From a checkpoint of a small masked image model.
Model: 24.3M parameters, 40-pixel images, encoder arch vit, decoder layers 6.
Training: cautious_adamw at rate 0.0011, 13600 steps.
Rows from block 2 of the encoder of a small masked image model, named by matrix and row number. Rows with one number belong to one neuron. Each number is 500 + 25 x the weight over its row's rms, rounded and kept within 0 to 999. All counts start at 0. Numbers have three digits each. After the name is the row's rms in percent of the matrix's.
After each neuron's rows are labels from the 100 images, of 14976, where the neuron reaches its highest value: "responds to" is what is common among them. Only what is clearly more common there than usual is listed. The data: procedural textures in two colours, tilted and lit.
# fc1: MLP up (encoder.blocks.2.mlp.fc1.weight, 2048x512), inputs 384-447
# fc2: MLP down (encoder.blocks.2.mlp.fc2.weight, 512x2048, transposed), outputs 384-447

fc1.46 156:491538474492523504458500442531480508496539493482537487461477501503489520515442483493449499442459497488510485493510514478475534527492507524505515496505487500505470537523495473494515511510445488
fc2.46 145:472515486443477505472469484515544576486470518485492470549491478479482487498454454520538532500480465482499491495495497516503496507462507494503506495466540503509469522482485490492480475503541516
responds to: green; ground colour: green; white; pattern colour: white

fc1.18 107:499506472493479498515522512513445484440497486482487495461485487518498509569511501479482535493521528481468476513531473496484514475469490482491513515508460528527461505537509505488460550490513508
fc2.18 104:456496480499527541507471520497581513553473554503504512497507525513519478458499512524511511486508456526487529504495524502519489515517519500511519457497539470482527487453495495489524469527485490
responds to: brown; ground colour: brown

fc1.341 149:480487476505537507518510546500473433515523509477465508470514491509538514505561539482480550524469488536538511489513507509482463497522494492489475461479493502520547462489485523518510495453539483
fc2.341 174:499493502486446464490514452497493573532458502481530554531480495502449518482436472523537469470515511454474502504496491513496553501472494519513486534501487491505464556503499466504504520541468509
responds to: teal; red; ground colour: teal; pattern colour: teal

fc1.540 109:461449488461463538521509528487509490480473475469488511475496512501500509549518488497514527505501475478476501531475492525536527513508550539526463482489518517503513521473502429520494489479524458
fc2.540 113:491505509508520481471493492505467504503477498510495543529487472513460493471481505499515482503506486526521514487508483512520510525519488501489531527498490520496509540489501478478471490553513537
responds to: purple; white; ground colour: purple; pattern colour: white

fc1.507 119:515488500483508506511525513499426494430502482500496512493477476516514508554501507471497500483523528505478480483542458508481506483482476488470549503537499551477469501522530523469457523517508515
fc2.507 126:470498476505520528511486503492574519571513570507508512521492533483501488458506495541522523523510470510503529509483554505522489500554531518520504482483517438488524482445486489507556486522507489
responds to: grey; purple; furry; black

fc1.11 163:493498487526519526496469477531529521521509569559512520522471526586521508493499486513492491510532531496514451460510521504494524439508498488507455468496527459460537500455460488512502497502520516
fc2.11 155:512504462494477466509485518514419503476497505477513520503495494516480466498515483516491497516553535490505519513500564512493513449494521481454514471545494482503469522525467555466518503512491482
responds to: pink; ground colour: pink; teal; pattern colour: teal

fc1.214 156:534527457544544453506518517528488454484576501519513522496505483528492503486505501482476463502498490533507499499507513495495460495535505498485515457528486490505487502524554487506542482522496454
fc2.214 147:501516495456498537513501499439498504497450524501520483496506511519481515505538489490505498492481514514526524523492511496478486507512481529538494510484495497501541498495500535508497519461479465
responds to: brown; pattern colour: brown

fc1.505 117:495516482496496524443514473528513500479493503468542533490478482509475532494468452492508510437507505500495521502494509514466512525511502504497499490513496508492460544534497488489505485516415498
fc2.505 136:506502463526552496508498555520518430526526511535521518485491472527547522494544520497515505500479511535503497481511503509517480498543482501513466462507484513505494461515523505508515528504506458
responds to: white; black; green; ground colour: white

fc1.35 124:481456444490464485540559559457537505476471516493476564516505491476504525464543485526526506527539526531429491523484507510502486499492500525488498457488492498514490492486539464512519509500533448
fc2.35 120:511477500485523526465492475538500513504522501503485528546508514489518479459492493500480456491520496542552521514522469487544504520538478475506510521501542539496495525500444511464474494534486519
responds to: black; pink; ground colour: pink; pattern colour: black

fc1.218 104:527511476509499489502523530508426474454495469463504505506466475487521515528494495502493502486530509513479516518504517507492489513528498474455543496523468504521465515540516528489486505524502497
fc2.218 106:489503497507521529520499494506568518542515551545507510507487537532519513477485516517509494492510507499496491477497499513533491509495495508534498519486536473477567482420492480496487496491494502
responds to: grey; black; purple; furry

fc1.755 120:515512479493488489505510503520465512483507577520480491488517466512514497518516493461508515516521475448468530536509472495529504502500479506557518565518506484502495476538487483529526539494520484
fc2.755 115:465504473498533508485514509523526501522491499484498537504462526467499451527535482492493490486496518514508531489510495486452525517525526469465495454517487499497490531497486520507533455539488521
responds to: white; black; pattern colour: white; ground colour: black

fc1.391 136:476496495496504497549547497497463498503494529509491525479497479546539500489509504466452504472496468516486523508507516461525514503510527503515482543526511484483517481482517490482522502505488488
fc2.391 117:492501489520526515518545536476475495510513545493476508520468507511512481485574514473470510512431518537528483472528493479470497482521498524537462474486485506518529467493483520525516507447519488
responds to: crumpled; red; pink; ground colour: red

fc1.628 151:461498461489537513517546532512515428504519517476475519513515474532526514490536527481491528520471472516541501483500508489503475518532469497491484468465498500515518456533494530529495497455519459
fc2.628 157:507504505550446457499513488510502528524452503484501545531490493510478536488434477531524469475510524484461502517502475512496581492472524492517487514530475501506503552503531449518527526566473512
responds to: blue; teal; cloudy; ground colour: blue

fc1.98 182:523494513477474490499479536504529475427528495517529540553432496522535504482479537511537480476503483478488492519496498496504527527512463493476536498523486517498506483537510514476474494519518501
fc2.98 194:522494485573510454488494490516503514515523494509474470518461464487536498471469473491475491510489481509516494483512466506501535495510494506495493491500494482504480471514521499494513548511542527
responds to: blue; pattern colour: blue

fc1.198 120:495494504480513550512517512493514484500496534511471519486464518538520514470522516508487504512494512523517452464486467474500471538530490521520508501468524509446529488452496473508488482501508499
fc2.198 122:519496460490513500519491509491443488509499496472499508558523505461486521525519504484482494500500514466510557535485534499467506481499469522450524498504468493562471460512506574479509520500498490
responds to: brown; ground colour: brown; black; pattern colour: black

fc1.108 137:505511493496494487481534483516464511502497557514492481441492480524482506512524518495488527491486511460461534531511485491539479507498534493586495569516475514476477512519491482464504508508477508
fc2.108 128:521484462477531493508529498519514492528484474491527508497460495464479454500503473536506510523494578528484501479516500492427463536497513496492513477490458494494502526502496499499512504458480526
responds to: teal; pattern colour: teal

fc1.646 117:490486511458495525500508499466525516490514545534503545525474538549545499461518505487493498495516464500507468460497475496545463506512494518508511508500550522442504477486499541457506469558498476
fc2.646 122:532499482480493497509488479494462524497540448449501478489480491446499504533493523507503510512501506504497517521495518492435495481498491507460530491483460453548492521504485523519494516477510520
responds to: grey; brown; ground colour: grey; ground colour: brown

fc1.225 127:522533496513524455480518518546482467432566499546512507457483439518478525493494493479485541487475494543488504506509520497529460536543478508476549459536486501498476500468512479484522510539500464
fc2.225 122:504511484516479490477532514564494466508549468529493471494481522483522492515503502492523504490490519478480479465484502496523489509533498509503512506549517508479492501511459506502500493521482479
responds to: green; blue; pattern colour: green; ground colour: blue

fc1.372 178:472504454538508512511511490467485526455465495509496484498515507509519505530506490497485439512460479531507477480528500515467535498526496501515452464513496480517478497533515524531509482446545505
fc2.372 172:519497523439512491523533524482529483499522505483506497514467484517481502466518515491458572512541517474468517517476517492543482496485487517486546535510497489498496479522487491507508484562457473
responds to: teal; pattern colour: teal; orange; ground colour: orange

fc1.411 165:456506496519557506518515516503504427484528486520489521451502496532513502491516511463449480509476460541553504463511508488498463490562515495481480452506513508478496505518510502500515451507494475
fc2.411 143:478510513468489550510534523439527494512458514508495472483509501528462490513546501488510505499462511477528505517502504498472499521531479524537485512461472489489550493508483516520494526493464490
responds to: brown; ground colour: brown; plaid; pattern colour: brown

fc1.335 133:488481470446529514534502529457497509489517523521470505548473502528510521510527528503522489533511516504526521473489520487521466514552474550502572514508515503501492460515506527492525499527542463
fc2.335 147:454491488490478542487509463495506495531451480476517555473530486507472461494499474499493460480491456477481516523513494501514518515479569493520475508495485481511456522501471434519518496475481509
responds to: black; white; pattern colour: black; ground colour: white

fc1.534 147:519505521447474498481510461536484527521484498489527462495504510463470506520466445514498457466524524494478517518485492516497530496487507488519530545505514488478489568508497477491490477507459538
fc2.534 162:509485494490468522518504549475484471496492516521440463479531494480529487483590535493482550542454484484500505480479492471465432518486516531524478498487519507491511459490502543520472496448498471
responds to: blue; orange; pattern colour: orange; ground colour: blue

fc1.245 123:510418458490494509540502502461520497473486522476493533549511523532501512515519472492545478529518514497510490485457501534497522507534480520528502502509515512471508497518508505507512472477542488
fc2.245 104:486494487503525501487533483550513496522553511528504569546522519485467450467502508475482484510487482509508482476520510495519489477502462510464500469505536491486440524472472506484489492537480493
responds to: purple; ground colour: purple; black; pattern colour: purple

fc1.573 112:502484520490546561488492521467465509479456508501496546516472490528502538488497499489522503493529537556515563500533525506516524511539534527495515501495483513491517506491503434474529460526525517
fc2.573 112:511483475548510490510477464563484500487568497526468494493520491492543497506520487510490522512449440501517449486488479510517496511524501459518462484512538509491480528493491485493461484511534468
responds to: black; ground colour: black; pattern colour: black; cloudy

fc1.513 159:492477524504486521438503464472528508464446510487551524510509507500483515513440453499555491468529525519476512519484511559487543499510500483480531485501517499481524506526531500503507465509474533
fc2.513 148:529508520441447519520535503463515555507465534454503494528502521474493494508496497501469505504533531453464498506478511471497516499462513546495519532502498498505500482504493515492501526477484512
responds to: blue; ground colour: blue; white; pattern colour: white

fc1.593 103:487528522482509473450559507521503491473493505477530493508520454514472545515488496517518514460503529524476507496493512522508526544507493546461505497488449513529518539482486481492532505527476500
fc2.593 107:521489481484545494507541486445544486507491489528491468526456520494498461478495481482538497515531488519496513480496478498498490485543482497511479461509535519453458492542467509468473469500522529
responds to: white; blue; ground colour: white; pattern colour: white

fc1.261 127:489538486472490496512506497494497511476509510469498528446502512501485510510491529496469482482483486519530518497497496476464462524531530523509517510512495495518457518517498507492524475496465495
fc2.261 129:511481516508496499514478485484508470516515481533481546481496484504537504514499493513478503514542501509479555510475519519539538522511539473476462493539517501510488503503522464514505479541500467
responds to: yellow; brown; ground colour: yellow; pattern colour: yellow

fc1.36 098:467516451505495497482505488491484499499527530519519506500513516507494547536481474509509478483495498476468486491466539524495504469491536524560496515513505513492522524488501507529490512474500510
fc2.36 081:528514514472473486465474500507474477467520488541505502474505510489493503508526472470507510512522509497498506477521481525474483487515468466485476497498488485488499515471504505515458481471472510
responds to: teal; ground colour: teal

fc1.737 121:508498493503523491536488518521482510474510525502465491488486484528480505507505477518448502539473521517519498504518487468498513540519523544506495535498455472536512476481469488482519557486530475
fc2.737 114:461491471530530466536464483531483536522529508491480506491501545527479487489483501507493490522474478475552504466538550488480536476511496510468532491484515487497496517489476522480534477544514530
responds to: orange; red; pattern colour: orange; pattern colour: red

fc1.570 146:500499505497468506501510511509484498503501528511506521476488510527501508476495492534488500496473486466496510511497504504533495496509551521529473559484483518454481483512520534437474494517502494
fc2.570 143:496502499504550500506500487492522510487497450482509493503500490469493501531520481469497520493517522540494495488509484502478507501507448492475524449497492471527522496487491467591536508482478520
responds to: brown; black; ground colour: brown; pattern colour: black

fc1.186 174:492490523468520506487532511473557485518496519525486473506483490505496515498503492489513472475449464521510494486481456493512468563505483514550500519457515513480532487445533497517474488490497490
fc2.186 165:528509492492499493506520504478483468498480464475504490503528480433478514487509488514496473482467462508506568529465503495490478557520500526483531507521467488549459495494524533481518477488480481
responds to: purple; ground colour: purple; pink

fc1.464 123:477539526521483515477564496514477502471470500458524499468510493494488532538508494526495526482501502500488507494501501489457508538484490504487493509479463481522465503513494501518518491463471530
fc2.464 146:512504460429524519504524515462553468497528510485517546532495517522520491439521506473513489465524491501523533529517513499509483510530470506510525487486529530495512479534512524497519494524479452
responds to: seen at a slant; teal; pattern colour: teal

fc1.736 129:544513450497487491499528506508468499488522481450492535509470470471490503512494497516500513505503478512483561563467546496487492552551521504475549514517469465555434511554518525488539485523502487
fc2.736 126:490500512504528525508502491525516522511503531547497510494500537550511526503493507497510476496499529491493436423533455493517503481481462495519495486482539521462534483431498497497464492488494512
responds to: grey; furry; black; ground colour: grey

fc1.536 159:491498451498476483508491444524485495521521502479524504479507536521481516544479524526536508462490521467486467489463528510495524496499508500526516505530492492527486558492491521537508486506477506
fc2.536 163:530474483459474520513525514497529525457479498485491520481437494459558483460468466492486474515501491492481497537512486484492487504509486505494464486497504496494496473507489485499483556504509441
responds to: blue; pattern colour: blue; orange; ground colour: orange

fc1.435 169:495505493497503530494497500495562506539517545503510513510475517514509506467491502530504498512497470522510524499462533498512486529544512513553475508460510433493528498445497477516531482505502500
fc2.435 159:491511495501486490504467511499415506462488485503506512507527500498498478528522505489501516502535549467492475489533504501474520435462487476441517473536498522478466506545485517481496515504506510
responds to: orange; red

fc1.204 119:508409485501510532502512509492496468485487499507517482522495495502496512574497498505536527502488514489477481524479510543493532517512494515491492480499487503488537496473514466519471507481524478
fc2.204 132:489476478516495506498500463493477473507522489538489484501450506496528513459472551514489444504492475506522489503466493524476458494505496486539507505501488498487508518512507509506467521505486507
responds to: purple; ground colour: purple; black; pattern colour: black

fc1.430 161:488497544497475495506504502501509495511504548524498490505514484544485509475471494461472482487494463445528514523491492490548496475497524507531485539487531505465515492515499530464476481500495507
fc2.430 141:526500534498509484497507510474510505497484478473492480484500527516496504483491477511489514500455501534563501459458514490480494491475435499476480436468506509521501503446493526509493500505493472
responds to: pink; white; ground colour: pink; ground colour: white

fc1.718 113:436462502513500557534554504459501494508451503482487525488498492507486517516518506499508491487501488511497503516468514519512505527480554540491496457504506491512462506470552432505522490521507472
fc2.718 150:513496494446473513486514463525476533478512485503513468519451516419490491509448525518513496496527497508482509521477486487503450557513511530489554523544507476479473537471471473478492523514497483
responds to: white; black; pattern colour: white; pattern colour: black

fc1.143 119:475497478483485476508523508515491521468509519462514537484514511498433518526480487537489490487515496506462499518513531510509508493472547503523525519469483516510482538471511467503498469509486533
fc2.143 128:498503482493501481524512479470479538525577532514494522526508543509540484486524478476482488506501477461558498439505491491486493494524461507465543498532565486473490518494525539464480509557526492
responds to: crumpled; red; pattern colour: red; pattern colour: orange

fc1.398 139:503494520493497470536507542565484430488543506500469483520510489532520511481514539473477516507466490482518502506522497486537480510531497510503515497475485500515508470491472526492503522482497467
fc2.398 112:508476535485510499532522471442536504514454514513535467545523513449524487501501498487465500482522521465500504503493482483506529506512479491496521520481502517471498470538488462465511488489528544
responds to: blue; orange; pattern colour: blue; ground colour: orange

fc1.582 133:520510505484540519494490485502508511479513479474515471479454511481494513540486513519497506500512540559509476477508515497456485510494489514468538449468479484542493513492491463550503512460510519
fc2.582 139:515501487494493491499540492486492522505516583514499538504515511518514498453519470489501516494497479460516532495485483492515476484514509520534480516515544503465504486473493565463501487542497476
responds to: black; purple; ground colour: black; pattern colour: purple

fc1.581 124:468502544496511494490511496505532499494483486529470446494498493518480510528462500463481484459460519499501449478538426474510513503467493483542508522459506559465544498468505507500429520479488517
fc2.581 123:520502509488519493473533521503488474480494461473491518521548503458503498491508489478485494487492474511511503498474456475495483542495472519478537500518514543494464497527536487504503483485485461
responds to: seen at a slant; white; pattern colour: white

fc1.451 163:530485495478505451530506509488490494515509507481515486569520509484530518468498557512493457492525524522493509495552494484471532494510487498476540496490504484520529497529506496486524495509497489
fc2.451 171:458496527463500542520510508528525483495487504487508512473480455516504488503506466488527541470496482468481504495467503498523503497484500510488466524494518511509485488515482510504463499514500488
responds to: orange

fc1.601 117:527504492489486475493519499518422475441499477486507557499482477517497507507500507468481486476528512503488490489522494511490515498504490498450536516534506525501451542537508536485492473551500488
fc2.601 123:485494497514505500505485502504572499553512560515502502496487512494497503474508503543500497513488485512497494486477510507511490500504534517540466495457483466504525479457490464503516490504509506
responds to: grey; purple; furry; ground colour: grey

fc1.384 117:492507495501471473481524496485489498523501514482541520536513513484480543484487491528522457471515545516498492515471510512507546513503491500469533493493461472541509521487496507502524529526493529
fc2.384 123:506493527479507493495488473519499555493511529555481495489519528497471463518524454495509487524486461516510511465488490512507477519549509490502496476494534482469463550502492525508458450493507538
responds to: blue; teal; pattern colour: blue; pattern colour: teal

fc1.264 125:484445501511471500569516534471531519459479516495471517489503460525457503510494470513525506540493545501518483507480490505519501521518523495502499494483478491507501496511536472495502479522545512
fc2.264 147:459496479512489494489475486562468495519534496527492509514498515498491461457506509491480479465482457509492498505518518491501514517504530512492521511548494492500475519490468507473499533548505464
responds to: pink; ground colour: pink

fc1.40 113:477516509466524485535503513466477476484524508494501475472497482509481498532545562479456524483502486545500497511490524473529502543513558557504536528523484482523517506461455453488553488545513456
fc2.40 136:533505518504511500509455477501488521505463512523505492532518465500458486525496467487519487492497510490523533506508483491557557529512518523479516550537488477508501528505491474462507517533516526
responds to: orange; yellow; ground colour: yellow; red

fc1.265 125:475509504471483520479505474498489511444469500457520550479487494493432513520479500517504481483522518504491528526500502513479499531527528508489548517492479510510453550532496487491524482520476540
fc2.265 109:499497506500502534486502492490545535526498522483498490519489546504529503474496519498493493500543527469492480475504470481487494482488489531520500527477523497504500482470499448505484510487506498
responds to: grey; pink; ground colour: grey; furry

fc1.550 108:503466490510512521524493520441494495464484493501465475506495472520496505532512508497511524531508496499482506543510520515513518457496549548521498489517486500512489462470541435488522528502537453
fc2.550 131:500480527508465517496473456496483564459485499496509475512478529459460484522465452502546490505503517448498479497484472505479520519490468543465523521524472475497489502475462539477487566495508544
responds to: white; red; black; yellow

fc1.284 135:498508479512510508497478486502525513526516508484503458495491473478490491496480506526492480500493474492507556574480562502486527507510546497522477512462455408552513500520455499525512527488501521
fc2.284 140:488489494505488516479531509510499488497541498460485541494535528471524460488501505495503541502517455502503525496456524487517487554541479494485531494503524461496461501491508494512537483531521503
responds to: red; teal; ground colour: red

fc1.714 110:506470506514516491508521528487467495512490505513450491506496496513488508512501471506514501523534544504464528514488533511525533454504535530498518522522502505505512524465533498512513523529524520
fc2.714 155:459467519490430506496515500518512517529492489460499498496500513470511518493495484532527502500477505434490472504460490509496503524451491530463491488482474484542486508478509490508476561510493497
responds to: white; black; pattern colour: white; ground colour: black

fc1.34 120:475495499512506533491502499518532493513499513499497549498475520504526510460502484525504537479499487534513478461475498502526490547536489511501525476493557501459501488445501448485509462554503487
fc2.34 125:520499484514495461512491505494408507474485512489506491501504463470467508535519503502490490482503517465496556535511515497456507457488511500473503524520449500525453500534497545478494524494480507
responds to: grey; black; furry; pattern colour: black

fc1.327 115:474524473477511490543501513479499532439490497490507533474482481526480511527507496517475487500472496489551498470510497481487492510492519553490521485500498496517429517550517486480501470513506501
fc2.327 115:498500517531509515494492480556472495498512475515500529479505500482513486541476473495483502517513478493462519492519504490557538504495537508506489501524498482507453535480487454501492475504529521
responds to: yellow; orange; red; pattern colour: yellow

fc1.664 151:481459498471502555532492540444508497509461495480470479549477528506545519493514489506528492532528472497537509508490509532543540513527514548503490473501516513487518470496486502499523502481538456
fc2.664 156:495516493544528447509483491551489469505592523543479512490524503487516477484498507486479497493491489525505521497514493492508472466512464462525508490496522502491520479488504541508482493498518523
responds to: purple; green; ground colour: purple; pattern colour: purple

fc1.403 138:508494506511467508514510515513499487498493532523493515501490502540504513489508491532491497501486488471504514501502512493543511500506546508536477543481489517461480484519509527436467479519497488
fc2.403 126:501499486516533503502514503501508509496493468470499491485492491461500491520518491485504509515509518525495504495494488500470511516509462473485518452504502462538509496472512460576535506463492506
responds to: fine scale; brown; red; ground colour: brown

fc1.297 114:494483465464485501508519487493496506495488503458521569504487505500457506500489496514515471489537495473503514490489527501493505548512517515489546509496510491522434539522503504480543480562479513
fc2.297 114:488491494480522530496481479516514535515464518513488521493466541526503545474479504498520470515504510494506472478507495492506516474481487510515495523469526494505533487454512492488503504489488509
responds to: pink; ground colour: pink; brown; yellow

fc1.525 170:477489527495507512495498499522505506489489513562490504493483519563519508503497495464493486484502541505488424446523423488511505477467465490500499476501532550428533499445508499494455493504512512
fc2.525 169:511500512476500498495526499480498486514515471438510494504524485421500527502504510520511516496475458486513589577482531496492481563526524525495552526492465470550473488529523509496517505483471478
responds to: grey; white; ground colour: grey; pattern colour: white

fc1.326 167:468515518505521468485458467470496510473502499507528549442519507511443505476506442484478454504473480496552504483515487499484514477526497497489479490500488480504482493526491520486504478456499536
fc2.326 168:539488469507499499505557503525535500547524514500467485550466511484534530515476496505473512489512532523452488495456498495515491513489483490526498508513498530506517513498494504516483564518496495
responds to: red; teal; pattern colour: red; ground colour: teal

fc1.387 169:491496542496469492492511500497498490505509548525505490502510492543494507478480501460482490483487466444530503522487496498545489479508521500526476535493530501467520497505508535471483493501495500
fc2.387 146:527500542496514480496513509481498506501485480473498469475514531528500505489488478505497513497462500544559505477454514493490503488480454500481487441479514507512515513442493529500496504517498476
responds to: pink; white; ground colour: pink; ground colour: white

fc1.701 198:507536477450530483476518448542494486523571496515546505482497500480474504481444536488435446435475496516514492479504501482482439544510500495493527495500518482482470548511493481483514490531441493
fc2.701 166:497514495440505548493512475441498534470448513483531463525511516492483504486492506497523493499495477484518496517524495482450482512480482544514515497454515498486496494494505515483486494482491477
responds to: purple; green; ground colour: purple; pattern colour: green

fc1.723 137:497490506486474507498514521494489497498483545503519494480485509529507515471496498539501513489478487467496503514481499513533492503498533513539477561482495524463496485515511525433470491526499494
fc2.723 137:495502509503563514491477496521509502489483448488500502509483498470495476536541481473511525504526518525491513496518487496483522505511456488460527458526500476528502512503473472583538475487482528
responds to: fine scale; purple; blue; pattern colour: blue

fc1.711 145:526501510494527536491533524469529494460494508521456482564473482489557509491502528486490483540547502543481517542532470480507509531516468496522525522465484502481535439510483489481465537485564497
fc2.711 140:477504487542480455480450497518451502543496521510500549477529507508471543500531487506483557475470508483522488454509507541503514516504553520481509490521498480509472564479538486504521482532468539
responds to: teal; red; blue; pattern colour: teal

fc1.262 107:507541473481483462442515487452523500470531505471545515493506519493492540498492464534496476450522546511512508506503507511460544514505488494503518541506486497505549522528489501502506490515462477
fc2.262 130:511515533493474510481510480504533502509503490515508521479435487488488518487460479534528537495544510498467523526495498492490495520476514483475486497518503498482519508467506476491490504530504522
responds to: white; green; pattern colour: white; ground colour: green

fc1.509 165:491501485497508528488494493499565509537515548509515510502485509514502503466483508521501500517496476521508525498456535495514489525542513514550476509459508437498530499455502482519530472504504497
fc2.509 151:500503499497487482500474509499404509462480491493509506511523495486486483531525511501503520498530549467486480496531503509473510428465489482445509471535504524476465503534494516481492511493506513
responds to: orange

fc1.271 150:539505530458513443493469485534491513502515499513520495510519513478471507463496492504491472498498494492521524478528479505496523494521529502503541507483525502473467547527468463490508456520484528
fc2.271 172:475490541535455437509492522521482451492553511539451514454508497476525505488540510495500480544477502467520494497476480508512472475513473539466500503510470490507519446518530519509498467467536511
responds to: teal; red; orange; pattern colour: teal

fc1.131 118:488516472481452495462512504511500499469547509453502475471537486472499535508532484509507566488485517500469492511484509505479493542502476519491539516504496502497519498472458499509511488509511443
fc2.131 129:507498468464486519494529504469503487521461490484507571531457520477537508507489512535510482516555503488508503454479503501481493496506504510491506460508507501504465487522559473509508480494502513
responds to: white; pattern colour: white; ground colour: blue

fc1.576 119:444538474472481539456519453483519516492508523479536514439497520511474527540462493519491501469494509461527505497493496504466508538500528515532504516489494494513494529539501489509506479504446495
fc2.576 126:536507529499512510504510500525541483474523521506506491463505481495507521499505508517525551494519535544434537541471528506556489548505474464451497512524494512503547468488481529479518523535476459
responds to: teal; white; ground colour: teal; pattern colour: teal

fc1.732 105:473453467468500531537499490510447488534515487506477493513433501501513518527519528508462510492487476496482482489533525505506525545500540538515519498509517485508471479489464442521495525506528453
fc2.732 129:498501472486509449492470492508501559529498510480521535457557481500464504444506524501507482467502462517531524487510516497509484459506549491509485500505543532505479569490461503487494478524471499
responds to: pink; black; pattern colour: pink